Weights of a small image captioner.
Model: encoder patch size [4, 4], decoder layers 10, decoder activation gelu_tanh.
Training: muon at rate 0.0088, 7700 steps, batches of 128.
Rows from block 2 of the image encoder of a small image captioner, named by matrix and row number. Rows with one number belong to one neuron. Each number is 50 + 10 x the weight over its row's rms, rounded and kept within 0 to 99. All counts start at 0. After the name is the row's rms in percent of the matrix's.
After each neuron's rows are labels from the 100 images, of 14976, where the neuron reaches its highest value: "lies over" is the class under the peak. Only what is clearly more common there than usual is listed. The data: drawn branching plants.
# fc1: MLP up (encoder.blocks.2.mlp.fc1.weight, 320x80), inputs 0-79
# fc2: MLP down (encoder.blocks.2.mlp.fc2.weight, 80x320, transposed), outputs 0-79

fc1.114 133:55 65 40 57 58 66 47 32 41 43 40 48 69 51 44 42 52 49 65 72 60 64 58 48 65 40 39 54 52 68 54 42 55 49 50 48 27 40 44 61 66 60 48 44 55 52 49 57 51 56 57 46 48 53 41 47 47 47 54 56 30 47 65 50 56 39 57 50 42 28 51 49 61 47 35 55 55 42 26 35
fc2.114 118:42 53 58 59 48 51 59 56 64 48 53 32 63 51 55 44 58 46 54 52 57 52 39 48 50 58 55 42 67 44 38 51 42 56 59 47 50 49 57 45 29 50 53 71 43 51 70 44 64 54 40 63 45 57 45 43 31 65 58 49 55 65 28 47 49 43 28 24 35 42 53 39 49 63 44 64 41 57 63 54
lies over: foliage

fc1.115 118:45 31 60 48 62 72 32 55 52 61 42 47 49 44 64 51 45 50 46 61 52 48 54 26 43 58 47 47 39 37 45 59 51 36 38 50 45 51 63 56 45 50 60 58 63 37 50 58 57 51 63 46 67 56 71 38 60 36 50 45 24 53 46 49 49 62 49 65 47 70 58 43 53 37 55 53 34 41 47 49
fc2.115 116:58 50 44 48 53 49 68 38 33 29 41 39 57 33 48 49 61 52 41 65 47 49 56 59 49 55 54 51 41 44 58 61 44 34 56 36 51 37 41 47 47 75 52 52 48 57 49 53 49 41 33 48 52 57 43 53 58 53 50 35 56 32 54 69 61 50 49 36 69 67 58 69 55 60 42 38 58 35 37 54
lies over: foliage

fc1.135 089:49 43 57 37 49 60 32 51 56 68 48 43 63 62 53 61 47 56 65 44 28 38 62 52 44 69 40 40 54 57 54 78 60 38 53 40 39 50 52 45 30 47 54 63 69 50 43 50 47 46 69 51 53 58 41 56 57 47 51 51 40 61 36 37 44 63 46 52 41 62 47 35 52 33 46 56 46 49 41 43
fc2.135 100:51 56 40 52 44 48 61 50 35 26 55 54 47 34 56 48 47 53 37 38 66 61 63 58 62 46 53 68 36 52 35 48 47 37 65 29 45 46 44 53 57 48 54 34 78 57 55 46 50 40 51 52 56 53 51 59 60 70 46 51 33 61 46 50 47 54 47 27 61 62 64 55 52 45 42 38 54 51 58 40
lies over: ground

fc1.271 162:33 61 34 63 63 56 55 45 54 60 47 37 48 50 54 39 54 55 59 55 55 66 43 41 51 46 45 23 49 71 49 67 43 63 37 46 32 53 51 57 48 57 41 58 59 39 57 48 48 48 45 54 55 69 44 57 51 80 51 54 34 45 44 49 52 33 58 53 42 48 57 51 65 33 37 40 52 57 40 43
fc2.271 139:39 49 67 53 57 51 60 43 62 49 57 63 51 26 40 58 38 47 40 51 49 58 55 58 37 43 42 52 55 41 54 42 46 51 57 59 56 33 58 56 63 63 38 65 59 59 55 33 51 65 65 47 40 73 47 60 37 42 34 49 50 55 58 25 52 40 34 28 47 59 47 51 52 58 63 51 51 42 59 46
lies over: wood; foliage

fc1.267 060:53 44 67 62 48 49 28 35 58 59 41 43 56 59 50 57 46 63 44 50 39 64 48 39 53 27 51 35 43 49 52 45 46 55 55 48 42 55 65 49 41 38 47 30 48 50 22 67 36 49 52 55 54 71 60 59 30 58 48 48 43 57 54 50 47 56 67 50 35 54 66 49 38 48 56 50 60 54 62 59
fc2.267 066:38 46 59 38 62 57 73 59 38 56 62 55 29 47 36 54 48 47 47 45 48 54 71 54 59 69 51 50 43 46 33 68 48 34 32 48 40 49 49 59 56 57 44 66 44 49 47 35 54 60 55 40 45 55 63 46 70 50 55 22 62 50 46 48 44 63 54 47 43 43 41 48 65 50 56 46 53 43 58 43
lies over: foliage; wood

fc1.9 065:53 42 45 68 65 49 52 49 67 39 36 61 65 44 36 48 46 48 65 36 55 48 60 45 42 54 56 43 41 45 59 73 50 47 50 65 57 44 49 46 41 43 61 59 66 56 61 57 57 41 62 39 62 30 34 46 43 39 57 59 29 58 67 35 44 52 52 47 56 53 30 36 37 45 54 41 55 55 55 49
fc2.9 073:56 42 48 48 45 40 35 63 54 45 54 58 57 48 55 36 44 54 29 67 41 52 52 53 54 60 54 62 55 59 50 31 39 35 50 29 50 67 39 47 38 48 66 45 53 66 30 57 54 53 32 41 51 59 46 64 46 59 45 39 58 64 50 55 72 55 52 42 37 57 66 63 50 53 38 44 57 55 38 61
lies over: ground; foliage

fc1.6 144:57 55 58 48 56 44 45 35 47 54 47 42 67 43 47 55 51 81 46 65 63 40 35 50 60 49 72 52 53 33 52 45 42 40 42 49 60 38 53 43 55 57 57 53 48 45 33 38 62 40 55 62 28 67 52 50 34 50 52 55 42 73 38 55 36 57 55 53 51 49 46 42 54 43 43 40 56 43 66 46
fc2.6 146:42 44 46 28 55 55 66 45 43 35 39 47 53 64 26 49 55 36 48 77 36 55 58 61 51 51 33 54 41 34 47 43 50 41 60 56 55 69 45 54 47 43 55 44 52 56 39 47 47 46 48 47 36 40 43 65 51 47 72 67 49 60 58 55 67 58 60 43 51 43 65 52 54 58 48 53 53 33 50 58
lies over: wood; foliage

fc1.112 090:47 33 56 35 36 55 49 32 37 46 60 45 60 51 62 59 57 55 55 43 60 40 62 57 44 52 61 49 54 40 38 57 47 48 36 54 58 42 58 55 58 43 51 31 42 62 45 60 52 60 64 59 70 70 50 58 28 44 45 58 71 55 53 56 28 54 41 44 44 40 37 31 60 49 58 54 46 57 43 61
fc2.112 088:48 63 48 73 50 52 55 53 46 46 26 38 50 38 32 55 57 63 47 40 50 55 40 32 63 65 45 38 57 55 60 37 48 50 62 49 52 39 59 62 50 53 60 32 45 52 65 28 52 47 47 45 46 45 65 38 50 40 63 49 55 43 46 51 60 45 43 68 56 44 50 52 36 39 53 50 72 49 70 45
lies over: wood

fc1.179 053:67 44 41 57 54 43 49 37 51 48 54 51 78 53 39 43 43 50 46 57 33 48 27 46 44 47 42 59 60 46 30 37 41 54 66 56 28 56 58 55 52 51 44 50 47 43 50 60 65 61 45 58 55 42 51 31 50 49 61 33 56 73 51 59 58 47 42 49 35 53 35 51 53 69 46 59 51 62 56 60
fc2.179 062:47 39 56 63 44 50 62 48 51 62 55 71 64 47 57 68 39 66 50 49 52 47 76 53 47 34 47 49 44 47 62 41 59 48 65 53 66 57 44 35 45 53 48 67 63 58 59 41 41 46 49 31 44 43 49 57 50 34 48 54 38 63 35 56 51 50 32 35 44 56 55 56 38 37 63 46 55 38 61 45
lies over: wood

fc1.110 154:31 58 54 50 69 50 43 48 63 59 63 39 44 51 48 42 48 42 33 53 64 49 67 52 46 49 55 42 37 43 42 75 42 30 72 57 69 55 42 44 53 43 40 50 44 53 54 70 39 53 41 37 50 51 65 57 48 58 43 53 44 39 31 58 52 38 63 54 36 56 56 53 51 41 55 56 56 45 40 67
fc2.110 142:45 21 55 51 57 54 39 45 44 31 48 49 51 55 41 65 51 59 62 61 33 58 26 55 63 69 49 43 46 57 56 46 39 42 51 59 47 48 37 59 36 59 35 45 45 57 48 45 53 50 49 45 61 48 52 55 51 37 51 50 38 56 53 47 61 52 37 60 63 59 52 71 47 51 54 54 29 58 31 69
lies over: foliage

fc1.82 065:58 45 47 40 56 49 53 32 40 46 62 50 64 50 63 61 50 36 46 58 60 62 61 48 62 52 46 41 49 51 50 51 46 42 53 44 41 25 61 44 37 51 50 31 38 49 46 66 50 57 71 25 51 44 61 58 43 59 39 63 62 52 59 51 75 47 50 39 52 53 37 39 44 38 60 38 58 63 55 35
fc2.82 061:51 41 59 47 47 62 46 56 59 45 48 43 43 54 33 49 48 73 69 43 47 53 34 42 41 52 62 51 53 53 33 47 55 67 62 53 49 61 38 51 43 57 47 57 71 26 51 46 36 51 34 64 57 54 36 45 55 49 50 54 60 56 54 48 20 47 57 52 54 35 51 58 44 53 67 35 31 50 45 55
lies over: foliage

fc1.177 086:85 48 53 46 39 39 59 61 58 47 56 31 68 46 58 61 48 56 37 51 34 62 53 34 44 52 39 43 60 37 35 50 40 62 48 36 42 62 56 63 48 55 41 41 52 58 46 42 57 60 50 56 60 43 51 55 58 51 46 54 47 41 33 46 44 46 27 55 53 63 56 58 58 42 52 69 35 57 53 49
fc2.177 059:30 24 39 56 65 68 50 47 45 53 62 64 39 45 42 49 44 53 39 39 75 44 53 64 45 44 54 64 49 64 51 57 46 54 49 54 49 38 48 45 42 58 61 70 48 62 47 60 47 46 54 43 32 53 59 51 47 47 47 53 60 38 66 51 53 48 53 31 63 41 41 35 40 47 32 42 39 44 50 65
lies over: foliage

fc1.124 058:79 66 45 43 39 42 48 52 52 45 66 46 60 43 53 39 38 46 52 59 48 52 33 43 48 50 54 48 63 50 49 46 50 56 31 55 39 55 58 37 39 62 32 69 57 42 59 55 39 58 47 52 56 47 57 51 48 68 44 47 63 41 37 62 52 50 40 27 56 49 36 64 54 51 60 70 40 34 54 35
fc2.124 058:38 46 49 63 63 52 52 58 47 54 53 54 46 57 44 56 55 40 48 42 54 37 62 57 38 63 52 37 43 52 40 65 45 50 47 47 43 33 45 54 56 49 56 45 47 53 38 74 66 55 74 58 38 53 45 55 70 31 49 25 58 59 57 50 30 57 50 49 47 43 55 38 64 30 60 34 49 44 44 66
lies over: foliage

fc1.318 107:40 54 49 66 48 52 51 64 57 46 34 52 58 55 57 70 51 31 47 54 57 57 35 44 30 45 50 55 60 64 31 55 39 73 33 55 52 41 57 45 53 60 46 51 42 62 41 52 71 44 43 47 53 32 48 55 53 62 33 56 54 43 43 41 40 64 30 36 35 56 49 55 61 55 56 53 46 49 62 56
fc2.318 125:42 51 54 29 61 43 41 59 67 52 59 56 56 52 56 36 58 56 40 57 31 51 46 57 56 41 43 64 55 56 45 37 38 35 46 38 51 56 35 52 52 64 51 53 52 55 62 50 47 47 42 78 45 65 44 59 53 48 64 57 46 57 55 46 60 53 62 43 53 42 59 24 33 46 53 39 33 50 27 49
lies over: foliage

fc1.299 071:39 29 62 71 47 60 60 38 54 48 41 54 61 49 36 56 53 58 52 60 54 56 49 47 45 62 47 49 46 56 35 37 52 54 37 65 31 40 53 46 32 29 73 43 48 59 42 45 55 29 38 53 54 66 48 53 60 60 53 57 59 61 67 50 49 41 53 46 53 57 64 34 57 48 56 65 46 36 48 51
fc2.299 083:62 47 47 59 42 49 62 61 71 44 53 51 36 52 57 48 42 29 51 46 72 47 56 42 63 49 47 45 54 31 44 51 41 49 34 35 56 70 50 54 35 55 53 57 62 53 45 45 50 67 45 55 49 39 52 51 28 37 35 27 38 45 42 62 61 56 50 56 61 42 57 61 54 64 49 53 41 31 47 55
lies over: foliage

fc1.277 084:32 46 67 43 43 45 44 40 61 52 38 59 55 47 56 66 44 47 54 45 44 55 57 33 60 55 58 34 50 54 56 48 44 58 47 51 57 19 56 40 78 48 51 51 43 58 47 43 56 53 67 60 62 57 43 41 32 41 58 36 66 48 62 47 43 51 49 35 37 44 50 32 50 65 53 62 60 60 47 53
fc2.277 082:57 40 52 54 37 63 51 58 25 44 46 33 26 73 50 61 58 64 60 40 54 42 43 55 50 53 48 53 56 49 59 35 59 41 43 43 57 46 61 69 43 55 52 46 45 60 53 33 57 56 39 48 53 45 61 46 31 41 53 34 50 42 50 39 37 60 44 67 48 54 52 59 53 38 74 58 45 57 58 55
lies over: wood

fc1.248 097:57 64 77 48 50 42 45 66 59 61 44 63 50 51 55 54 49 43 40 47 63 43 49 44 70 36 42 43 54 32 64 64 31 60 37 59 57 48 43 36 47 49 60 41 58 39 52 57 59 46 37 57 59 35 59 52 47 55 38 50 50 67 54 65 33 52 35 42 38 59 40 53 45 39 58 58 46 34 53 49
fc2.248 085:39 47 38 44 56 47 33 48 46 47 51 63 65 45 41 50 50 61 51 53 34 34 40 69 44 49 76 58 49 30 48 49 58 59 38 48 47 38 41 57 45 45 47 52 47 49 57 43 54 58 66 39 32 38 43 54 59 61 59 59 51 43 52 51 65 54 54 40 66 40 49 38 48 45 55 52 66 81 49 65
lies over: foliage

fc1.108 148:46 32 26 65 49 58 42 68 56 48 62 42 58 53 35 45 57 40 50 65 60 48 65 52 35 54 49 47 39 62 59 51 50 51 53 51 52 47 62 44 60 65 66 24 28 45 39 58 62 48 51 56 51 62 53 43 34 46 43 56 46 41 53 25 38 49 59 48 46 63 45 49 56 41 53 66 58 45 48 47
fc2.108 134:46 45 74 72 52 51 56 64 53 49 55 52 37 42 64 47 53 55 46 35 35 55 47 64 49 56 40 43 55 48 59 53 46 45 54 45 43 39 31 35 48 48 44 58 58 55 47 35 55 48 68 64 51 70 74 49 51 50 70 60 51 36 56 43 49 40 32 50 40 51 26 47 40 56 39 55 53 51 37 40
lies over: wood

fc1.35 112:39 43 64 51 48 63 58 34 56 51 53 45 56 65 56 56 40 54 42 41 45 51 50 57 42 67 32 52 33 39 30 53 50 32 51 54 55 41 53 42 42 23 48 60 38 56 38 50 52 37 48 42 62 63 58 63 47 47 56 45 55 53 64 57 57 63 64 37 43 65 43 49 58 48 61 73 48 32 50 63
fc2.35 120:50 42 64 59 50 48 45 43 65 40 48 43 40 51 37 50 50 36 42 62 56 63 39 56 72 59 50 58 52 42 65 51 50 47 46 54 74 47 58 48 48 58 50 62 72 48 46 39 37 46 47 51 71 50 47 47 63 45 48 28 26 37 60 44 43 44 58 65 63 37 59 57 52 51 40 34 61 50 55 41
lies over: foliage

fc1.223 109:50 43 41 55 46 58 54 50 70 34 56 58 56 62 52 44 52 47 49 59 40 55 46 48 39 28 57 55 43 53 44 33 57 61 67 38 39 53 54 63 43 55 40 52 63 54 57 40 62 45 27 51 51 31 32 52 52 36 56 61 34 69 44 54 53 37 75 46 47 60 46 59 60 47 48 54 45 62 33 45
fc2.223 108:42 50 41 51 36 50 64 53 52 58 66 67 61 52 67 56 45 38 52 53 40 50 61 50 58 41 40 34 49 27 44 52 45 41 43 70 53 51 43 81 46 60 42 61 65 52 48 35 55 70 37 40 43 44 46 59 49 53 39 40 44 46 49 43 63 46 32 36 56 58 47 54 34 60 51 49 54 54 42 41
lies over: wood

fc1.219 168:50 51 34 39 44 48 60 56 59 47 46 53 63 53 35 68 51 31 50 33 48 52 69 58 50 54 46 53 48 53 63 60 39 63 57 43 51 62 56 48 34 50 49 39 46 35 29 47 57 41 55 45 50 45 45 67 45 53 40 54 50 48 40 49 24 50 51 57 46 37 68 59 58 51 60 76 45 48 75 52
fc2.219 131:36 35 50 46 45 59 40 59 61 43 81 49 51 39 38 68 63 58 63 56 43 53 49 68 59 51 49 52 26 44 45 39 48 44 49 59 75 59 37 52 45 49 53 62 51 45 55 44 42 47 55 39 37 64 58 65 62 67 44 50 52 41 44 60 45 46 57 45 54 45 45 50 45 54 33 48 32 63 45 41
lies over: foliage

fc1.103 115:62 71 51 44 44 48 58 34 55 51 44 53 63 36 48 62 56 56 48 36 44 31 45 71 43 43 60 46 40 39 59 53 65 61 24 62 38 56 32 46 53 57 51 56 55 38 60 35 62 34 58 53 38 65 49 54 37 53 51 53 58 66 39 40 37 60 37 52 43 55 41 52 56 49 56 64 45 45 49 54
fc2.103 109:35 32 52 50 56 66 32 62 62 55 58 49 46 58 40 45 56 68 37 66 61 45 60 65 65 48 41 70 52 45 36 47 52 47 54 51 56 50 54 46 44 40 62 44 26 46 58 44 33 50 52 44 63 42 38 57 65 38 61 54 52 43 49 54 50 31 62 35 65 48 68 46 38 58 49 54 52 46 46 51
lies over: foliage

fc1.238 099:61 50 54 66 64 39 51 42 64 38 67 58 69 54 31 48 40 50 58 53 40 52 53 49 40 54 33 70 68 44 53 40 48 62 72 60 44 37 51 54 35 37 40 49 49 46 47 41 54 52 47 48 44 51 40 44 61 45 52 61 54 68 44 53 48 33 36 31 58 49 32 40 47 67 51 49 56 53 62 51
fc2.238 111:56 37 38 60 35 41 42 46 46 57 65 61 60 27 32 61 41 45 47 40 67 52 55 65 32 50 34 41 53 58 59 53 48 33 49 50 59 52 37 58 51 65 60 62 47 41 56 58 62 60 52 50 45 39 61 40 69 38 46 39 47 63 50 42 62 52 43 41 64 65 43 55 47 46 50 55 42 67 50 41
lies over: wood

fc1.2 084:34 40 53 51 58 57 41 39 49 55 54 66 45 52 43 54 69 28 40 49 48 56 41 58 33 34 43 50 53 47 63 51 69 68 60 30 59 61 62 65 45 52 45 46 43 56 48 57 64 55 39 44 36 63 60 30 48 58 40 52 60 60 47 48 55 37 61 48 32 40 51 46 44 53 55 43 55 69 61 46
fc2.2 100:50 55 49 43 38 42 62 57 45 50 48 37 46 53 62 30 43 47 61 66 54 49 57 41 60 22 68 58 54 49 47 53 35 46 47 70 62 52 47 62 44 71 51 46 59 52 62 48 55 57 54 54 44 51 27 64 49 65 42 47 39 40 42 41 42 57 64 43 56 57 59 56 49 59 59 37 38 46 39 28
lies over: foliage

fc1.42 126:60 52 45 47 48 53 45 53 48 66 42 43 51 40 42 65 47 56 37 46 36 57 67 42 45 57 64 56 45 44 52 54 62 50 41 57 63 56 47 45 60 52 34 56 53 67 54 49 48 48 42 57 46 84 34 53 50 56 53 47 36 44 39 57 43 70 35 56 35 33 37 42 64 68 44 47 62 40 32 52
fc2.42 120:45 47 38 65 55 70 45 48 50 47 45 53 54 44 59 30 57 55 70 62 55 56 45 40 59 40 52 45 45 39 43 65 59 43 53 35 49 58 77 53 37 40 67 45 34 42 59 52 52 53 68 44 65 51 64 54 32 29 49 47 57 44 41 49 44 40 40 58 63 45 45 46 39 49 65 54 40 44 55 40
lies over: foliage

fc1.71 155:60 35 64 51 56 69 41 28 44 64 41 41 53 46 45 36 50 51 52 62 56 45 64 41 57 53 46 71 57 52 62 32 50 58 51 28 47 54 54 52 61 64 68 68 54 41 55 59 46 47 33 46 42 48 47 49 38 45 39 46 43 60 49 44 55 46 66 51 30 41 42 51 61 64 55 41 32 44 57 44
fc2.71 155:42 54 35 39 46 60 47 38 46 43 55 43 57 45 46 49 46 63 48 55 65 42 27 77 48 47 45 48 60 42 52 44 29 46 61 66 64 43 56 61 45 44 49 67 51 52 61 41 55 59 45 45 39 62 43 55 63 61 54 67 26 59 35 42 42 60 58 35 61 37 50 39 63 47 50 57 52 50 49 39
lies over: foliage

fc1.316 124:70 55 57 43 51 49 29 48 61 34 50 46 55 36 37 37 45 31 29 48 68 40 35 57 66 46 50 56 54 40 58 71 35 49 40 43 55 51 46 40 56 49 66 46 49 42 46 43 57 49 48 61 46 31 62 47 54 57 40 53 50 63 38 60 52 52 50 42 64 49 48 63 63 54 71 59 43 52 42 53
fc2.316 141:39 40 53 28 63 55 18 68 65 42 65 56 46 64 51 53 52 54 57 63 44 45 43 59 50 47 46 39 61 40 41 47 47 45 56 36 43 61 35 59 59 50 62 50 34 52 49 37 42 54 51 43 35 54 45 56 63 58 45 48 50 58 57 70 49 35 38 57 64 43 51 38 49 49 53 49 38 73 49 46
lies over: foliage

fc1.168 097:58 54 54 49 34 44 66 44 61 53 64 45 38 37 60 56 64 46 59 63 32 53 57 44 54 55 37 61 65 45 40 52 56 67 59 31 37 52 63 45 40 56 41 48 39 69 44 66 58 55 40 65 43 60 42 44 39 49 59 63 53 56 49 61 39 43 38 32 37 49 50 39 50 49 45 31 38 60 49 51
fc2.168 087:32 47 38 61 62 52 71 53 33 65 47 50 58 37 51 45 55 52 39 51 46 59 47 54 40 33 56 51 40 40 61 59 55 52 60 63 71 53 45 49 57 72 46 50 53 30 48 54 48 41 52 43 41 56 48 37 45 45 67 53 61 47 54 63 73 61 31 45 46 47 48 33 38 62 37 48 42 38 52 50
lies over: wood

fc1.68 064:46 45 49 48 56 46 47 71 37 54 50 45 59 58 45 58 51 67 42 48 60 44 42 50 35 54 56 50 72 35 53 43 43 55 56 48 59 66 59 53 49 72 58 44 44 44 54 64 52 56 62 38 60 63 56 29 47 40 53 48 43 69 35 27 52 58 45 56 31 52 51 37 37 51 42 47 39 58 28 56
fc2.68 054:36 50 46 56 32 73 55 45 52 52 41 63 50 49 48 40 61 28 58 54 32 63 70 50 54 60 52 52 37 54 41 41 41 42 51 50 35 31 43 56 62 47 54 57 56 62 51 28 49 45 52 59 48 41 44 67 50 63 63 53 47 34 53 61 60 52 32 50 54 60 45 67 62 57 62 46 38 50 53 39
lies over: foliage

fc1.319 118:38 70 43 54 71 39 61 34 34 56 57 51 67 61 54 51 66 65 42 59 54 62 33 27 44 59 52 66 45 36 41 41 43 45 56 54 54 51 52 52 42 61 51 46 53 49 42 62 58 53 54 61 40 40 66 45 48 49 55 40 45 58 45 50 43 46 42 28 45 41 37 53 59 44 47 26 58 51 62 42
fc2.319 118:58 45 40 43 45 57 58 58 59 43 40 50 60 62 44 63 46 57 60 53 43 56 37 61 64 33 60 51 34 34 42 64 51 46 47 60 39 57 51 37 50 42 33 69 46 55 49 50 74 49 58 68 47 68 37 44 45 42 45 61 44 56 43 43 32 40 57 47 56 45 42 62 45 48 35 49 42 57 75 48
lies over: wood

fc1.73 069:41 47 65 54 56 60 41 62 52 42 41 74 50 53 39 55 48 54 38 45 60 48 37 44 31 33 63 65 44 55 61 47 35 48 71 48 55 59 61 48 64 51 56 60 55 47 58 65 41 46 36 46 56 48 50 41 38 61 66 37 37 49 46 54 48 52 72 48 52 50 41 53 39 49 32 40 59 28 52 59
fc2.73 060:57 51 44 45 55 48 67 52 51 48 52 38 47 60 66 42 53 50 55 57 39 65 61 47 77 62 42 33 67 49 47 50 60 42 25 57 50 54 39 46 48 52 42 54 50 62 30 24 73 45 58 60 41 41 52 58 62 43 45 41 64 52 46 51 44 49 39 57 46 56 52 58 46 46 49 61 55 61 41 29
lies over: foliage